{
  "dataset": "procedural textures in two colours, tilted and lit",
  "cond_dim": 256,
  "inner_norm": false,
  "moe": "top_k",
  "epochs": 37.4,
  "lr_schedule": "wsd",
  "final_lr_fraction": 0.01
}
Rows from block 4 of a small class-conditioned image diffusion model, named by matrix and row number. Rows with one number belong to one neuron. Each number is 500 + 40 x the weight over its row's rms, rounded and kept within 0 to 999. All counts start at 0. Numbers have three digits each.
After each neuron's rows are labels from the 100 images, of 14848 (inputs lightly noised), where the neuron reaches its highest value: "top examples" is what is common among them. Only what is clearly more common there than usual is listed. The data: procedural textures in two colours, tilted and lit.
# fc1: MLP up (model.blocks.4.mlp.fc1.weight, 384x192), inputs 96-191
# fc2: MLP down (model.blocks.4.mlp.fc2.weight, 192x384, transposed), outputs 96-191

fc1.175:557500500500500516500500500519491400456500638500500500500500472500425500516500575411500511500626500475500461458474500500504453488500500588500500500448474500500577500500500497478500500500415500423507500500475500500500529500500500412417642452419508500530500500457500531500500500500500500500
fc2.175:500462500543500500510501500500500590500555539500500500500500515500500570500500458563494476500500498500500507500500500538483485500500536533500500522500496456421500500505514353500517440500485500466500494533471500500498500500500500500457500500573500598500475496469500500500469500505500547500
top examples: teal; pattern colour: teal

fc1.205:500559500500500423556508507500500500500500502554500403500500500500438500500500500540580517500508500477500558415569501537558500500500500397577500500512621608500462500634500500584500456500506527447471557581424485465565500505500500476547470500500500403500451500430500500500585510459500500500
fc2.205:500500612500525500500500500500572500474500500500500498404417585408500483500500546500549559538500500500500500486524500545500500500500576500500500514500445550408488405500500500566500500500500461545500478497500429433500500487491491513500500500479500500500500500500622476500500500497586500500
top examples: blue; yellow; pattern colour: blue; ground colour: yellow

fc1.227:484558500463458500500475447461583500509512506500500492471547500500521518437500500500500500500500444475463453573441573500500453500543500500500530512532486589453522440567396500463549483461500500500500493591500500500495500433595542500480500548572500500546401508534500622430500500467500500500
fc2.227:500500528500500554448546500500535498500466500426503500500538516500500459443500454549500563513481500455500500384484500500500495500583500500500500528500500500522394500500388500526500500500568472543565500560500456578445500500444426500500615500569500500500503500500500408500554527500500586500
top examples: orange; teal; ground colour: teal; pattern colour: orange

fc1.369:534500500500451523500506507500500500500500500500500449500500526516532500500497562438555500500394476500500500536500553489500576478500500446494437496445572382500500500500500500535569500519500554500500530500500500500500516444500500495551500500500500500500480402520500437451465511500526521500
fc2.369:531500500500500529500510500539500383500500500481500500474500460500500500498497581500557555569500476500490500496442500391500635494500500500442500384523444500500388437531500500507434500572500500467551500401500500500500500500500500551500500500424500500538441500500573500560435500500500500549
top examples: red; yellow; pattern colour: red; ground colour: yellow

fc1.103:500508500496532500500500551500500500500534435450499500500500500500548500500500509541500554543500490500500500393428457500601479500500429500438500477440424525520500500559588500500560500500540500582413442500406500500515539500500443500500426500537500500588533500485471441498508567517424523500
fc2.103:520577527442500500462500500500449500602447509500539500462500417500534500453500480549500549511558392529500500479535582428547401500500570489483527500594545500456500446468500500471441520500500473373465566500548458458500500586500501500547573500449500561500500500500465527500512500500570500500
top examples: blue; yellow; pattern colour: blue; pattern colour: yellow

fc1.201:500460500585500576500500500500500500500522421555518500500500500500560584500489435405509500529500463518487500500500500412502425500500518501500540500500500477500470500478503474500500500466465566535496500500486500532500500421500607561500417500534500499500473453458500473500441500482500500500
fc2.201:545474500474540500521527462500558442547479500500449500549500500500500500436468557625557551500480422491500452500500500500500500500500582532361509446500500501500513440500500500524575562500500537524541371442491487434485500500500458482432500500466562500500443514500486500602543500500500500500
top examples: red; yellow; ground colour: red

fc1.248:602468500440500500500500500523500500432500500585500541500500455393500505500500500500500500500500500406500500500500500446468425500500539500500475500500500500599566519500500500500500461435500500500500500500500437500500426500500500500500505500500516500483457500500500470500500439501500500500
fc2.248:519500500500559500500601500500500500500427494500500500588500500500509500516549460505514500504500500559428500500469500521500500500500533500500500479575500531500659500398500500493500500570500500525500500500500500500444500531500459500500500546442572494575500579500500500500518500449500500656
top examples: blue; ground colour: blue

fc1.268:498448526500442500577427578500500500551500500550500500587508468553500500584500500500535559483403528416500502550504482500500500445500461500526500534500500500500496500506464414500500500593500500500500500593500500533582465500500500500500500500500500500500482500531500461500500457500500500516
fc2.268:500500500500559500546525587500500500388500500500438500582500564500500413618473441500478500538523551500500520500525500419500500491500500500605500513500500475485500486500500500465500442566500517549500500500533469440403500500500525500426500538445500500434500533528521383539500563500500500500
top examples: green; pink; red; pattern colour: red

fc1.210:500537500513494508407562523500500500500500409517467500414500530421500500505500428557500446500452543500500446500487500546543500493491409460491500470500479500494500500500500500500500500539500487420500500581500500520594500566441570500518500542500560456472500583433500500521436500466603505414
fc2.210:589464500422500490423500504559477469502537465597500513500500500427427638458531500500549500500500500500500500496492500500465500500500500500500500500532553500530500477396504450500500500407500500368500500493503496500528480505439498626584475500435524497542500500500500500575500562611500500489
top examples: red; ground colour: red

fc1.290:500535500500500477500528373559584444548536531465500618459500576472562569500489470514500507556500500485526499431500538395407407565500500500458500500500500384500500500528500500500470527446541500502503500459476500543500500500500500567531471500500500500500543467504500500445500544500500500500
fc2.290:476474500500500500478502500536434511531500545584500373500500385499500500533539500500556500500496438442500500500500379500437500500559500500500500509523611381500500499500500500539511500500567500529500500543500446431547492500508500500525500500500500500530536506462553500500552508500500527500
top examples: green; pattern colour: green

fc1.332:500500435500500518629466537486500500500521530518500500474500375488474500510500500498612607500500513500513500604500430500500482500541546530500446471494503500500500500500500500504500551500419500500500500500432506449500500500500500391445400500500500497500421500472500550496500500500406500531
fc2.332:500580500500500500617500500554540500500500500500455500544500528421500400447583500500406500500466500458500500500500450500533421456500500501500500500500619500500500500506500590376500500526500500435425523514500552544500500383500502500500516580500416500500500582500500500438500500438500500555
top examples: green; pink; pattern colour: green; ground colour: pink

fc1.102:490500500442500500500451500500553563500500500500483500470500426607549500500500500426500551500439568484549449500452434548427500500588554500512500525500500500500532457500583480450500604495500500500500500503506500553510500423500603500500504518534581552522526491500500485506500490500387512500
fc2.102:500512544500549555453500399458500507455500500468428500500500500540503500493462491569601500527500500500557550500562500479453465544500500500500542442500495493529437432500503473500493500537500500498474568514444564426538500517464418500385500500549500494489500500458547554500532521555564500589
top examples: red; orange; pattern colour: red

fc1.105:524521500500500500500500475463500478500500481500533533500500419558405500590500500493500500515460500509479500568500446553536455500500543588500500500500472518492524548500500500416604437500500568430467528556500545529500578500500500506520406523572500500499500502558504363434500567410518472407
fc2.105:500500500500549525500575500500536500603523500500500370522500569534523500500491450500506500500500557602500542500454453500518500500524545500500500500598412500500500468439500500500474520500500457500500525500564500420500512612500499514500500529461500500500463528546500423436500500528500506500
top examples: red; yellow; ground colour: yellow

fc1.98:479500465482500500500500559588500500545511476500500512475500485500500541457500554499500536426551500446500500500462500480584494521473500556500539500500494534500500500451500500492506500500499660540442500500484500454500500415543500500465562517504441521524438575421500522506500500618469500500
fc2.98:581500500500500465500493466500500533523508500500525500405500500500453532529466550551354574500500464500500592500500490492500500582498447500500500527529596500448500500458422500562500582500500500486615500494500500549363500500500500500500500500493514445500447500500500535485500500462500479545
top examples: teal; red; ground colour: teal

fc1.169:460487470500500500567591500500500532588500500472500500500537500500500500542460448465560613500433500500500562500500500526500552500500500500500422500458500500500500500500500500500500569500500565500509500487421500475439500483500500491562463371500500500500541500500486563484447445452500492597
fc2.169:500500480500500517605500500500440500500598543500500500428500500529500500500500500631500500542500500500500500549405499414479521500500502547500612520597709500500500500544500500500500532500500500500500500374602500500500500411500500614500551500500500500500500493500500500548536500500500500465
top examples: crumpled; white; pattern colour: white

fc1.112:448439500500500539456500500500580500427568500478557500483500564500455583546502500491409555513500500422494500500500462476500500546540430500430500500563438500450500464624500502500500500492599409500500500500500435554500500500549491500571500500500500500500500500500481565500545500500439500524
fc2.112:451521500477500439476500500513481425500421500478598500436500461500487378500500473552452500432500560500534500526500576482500500500477431521500500511500458500533399496500554500545500567500500547500500549530500535397500500500500500500402595562544475500500574500500500627515460564530500500456
top examples: white; blue

fc1.58:509421500500500583558465553547500500432500500480494500500500485500409500434500500500531500500472500457527500505475538547432457451500423558500500470461520554494550610500448500488472569500531604500461451516500500563500519500467584450500500500453511453500487502500461500500509533533520531500
fc2.58:500533500536520484449500500502510500500547470500537500536500512500500500500500500463566500500500500484500500500454500442438477578500500592500501500500460472461480586535500564500569566500500500438478500500500500433468517616500500500465500428539500596500500525500563500500438500509500473432
top examples: red; white; ground colour: red; pattern colour: red

fc1.356:500500500503380500500463480594500469427519365500500500581500436632448500511500545500500447499555475500500500500500563444408562565500500536500500456466500500500500636506524500500500500509500485479486593485460593500500500493500595500536592500585474433449547446441500500493500500528500500500
fc2.356:500389500495488500500500465500500504454500373500500418500419500580502440578500500500550500533500500500500459516500450528448518476429500525446500500500478509492500599648541521574500500500500500500526500519500500500519460560547500393470500440436490500472500500500517519547500500500500522599
top examples: crumpled; blue; yellow; pattern colour: blue

fc1.361:424500500500500500500473500524500500500500437487500500500500525500485500500400434500488532504500426650500500441500500415500592403543500541500572561600500550421500500500500500612500500560500500500457500502381500442581446500500500500500500500500500500439395500500503581500500500463500500500
fc2.361:437500451575500500582500500500500500500588500500475592500500500550500500474500502485442455500500521471583445500500500647516473500616500447500500486500405500398500500426500538410540432500500500484500500500442442500422500602500500500550500500570564500500500546519500548526500500500421559500
top examples: blue; red; ground colour: blue; pattern colour: red

fc1.346:488498590470517500500500500500500500500540500500500500500500568453463417476500501500425500500448500500500500500431500493398490500500408498592500439500495500610548500498593433500381522500395500500455500554500515500500500500399500500500401370554500516500500500500497500522451500510500500500
fc2.346:535500500511561444477500515498492500500500500500500474487539500500582484500500500535510491555500407500500500500500500500450371497438570500500500496500500500442618500490509500423522500437500489500464500545481528391509495569395500500444486423450500446512446488500626500476500451500500500380
top examples: orange; pattern colour: orange

fc1.126:500500500500500538469500486548533376500498500475404500500500500430500500470500515500544471500535500426508522553518500492493531518485448500476534500500500444535500504500557500469500500500500500500500600479500466500500498500564500500558408482500560500500483500500434500613500373612515666455
fc2.126:500498500459500449480500500500484500500518405555406500500369530500502383422500442515569541500500500548317500450515444568513500500500456500481485525472525450524507451500500461500511531505500476551500500489500500592414500517596500500500500500500500432500642500500551557554500377450454515500
top examples: white; ground colour: white; pattern colour: yellow

fc1.300:464421500568571500500500500591500413453500464539500471500500593503573465477471500446468500500500500452507500500500563500500500585514506500500422500418572500575500500432500502416500439554500488455519500473536551476500500500409542500500432500542504524566435500500500531500500541476446574559
fc2.300:500366500475408487500414500500532500454454500500421500556500500500500500479500545500500500500533500500500500482566500491494520500418429479595544491489543499500510413500500500609651500500500556460500471436399500500508561500500500500500500500500500500577479500580422503500500500500500500500
top examples: blue

fc1.22:500500500500500500626500500507500500500576500505500466442500500500500500500636500500511529500458500500500603542500500500500511500503500500500400508500506500500638523408500500500552500500471500435431606500500383500397500500500409454500500500502500500500500581500500500576443546500422500572
fc2.22:500547500497527500623500500524500613492500500500466504500500500500500457509428500257500500500599500500510500500500456514498452479477500525500500500500500493500500450538590500454440550529500500586500415500500500572500500498460597598500500500500409514500546529500500500500500500539500395514
top examples: white; pattern colour: white; ground colour: black

fc1.111:500500500534500486500500500500433500500438443498576470500500500436500531466495500500449500513544504500443500465515500426500500500500557493500529446489450500528500500541615420425500565557500500500512485461500521519483502567500452501518476485581500549500487562592536500500479500446490500427
fc2.111:529467500500499498558500422500500543500492500423500500540600500508512500500500424502447500500500409500500500500500497480500513483481500432550500604500500477500500500500500500548500533500458404500500500500519500451535537680500444500500500500425556500457500500566489500500551474500517565470
top examples: crumpled; white

fc1.168:584500500573534500500500492500500415500500460623415500433500534500500500500389500500560500500500500462500416500465507404403551500454500473542500411500564500578500563500500410549500556470500419479585581500511461500530500500566433500500500413500500486454448500500470500500500507484500530500
fc2.168:500500500528505500500500500520537518437500409500520500500531500500524554526500500524511500500500500500500500505500500551500398499500500500500533542611505500500559550500500500524435500532612500580500543500500486500500500488572553582500500500506423438511630524583579500517500541473500537669
top examples: teal; blue; pattern colour: blue

fc1.383:542441500430573500500500476452500385442593500500500500526500500500549500500511618511467507359517500551500500531500447556500474489500560482593430500424500500473500500500427525500466414500500366500500576475514500490473500500500561447500453500538483500566467500500438500407500500500486500500
fc2.383:500440500500374554500500500538500500500500466500503500500500531500500500525500500431336500558500500500567493500599508541552553610500585500500500414582500513500458500525500439551500500500492584500539468500488512428500529500500500528508491500500500500500500625506406545500471469500500500538
top examples: green; pattern colour: green

fc1.42:516620436500619516500500500500466500500579519500500500500526500537500500500490464500480500431500500500529500500500537500442515500454547474500500500500500500449426500527549500449507500480500496500500630500472500533500500500433500500489500500500500487500500500500554500500500500439462488500
fc2.42:514462500500394446518500500572518535500559551484387500500517500548500500500500500544521500500524485525500568500500521466500500500518500500500435500500567471535520455500500500500445500500500470546513500500458500418454500500494468500500500467545500500443435500500532500433500500581500500623
top examples: green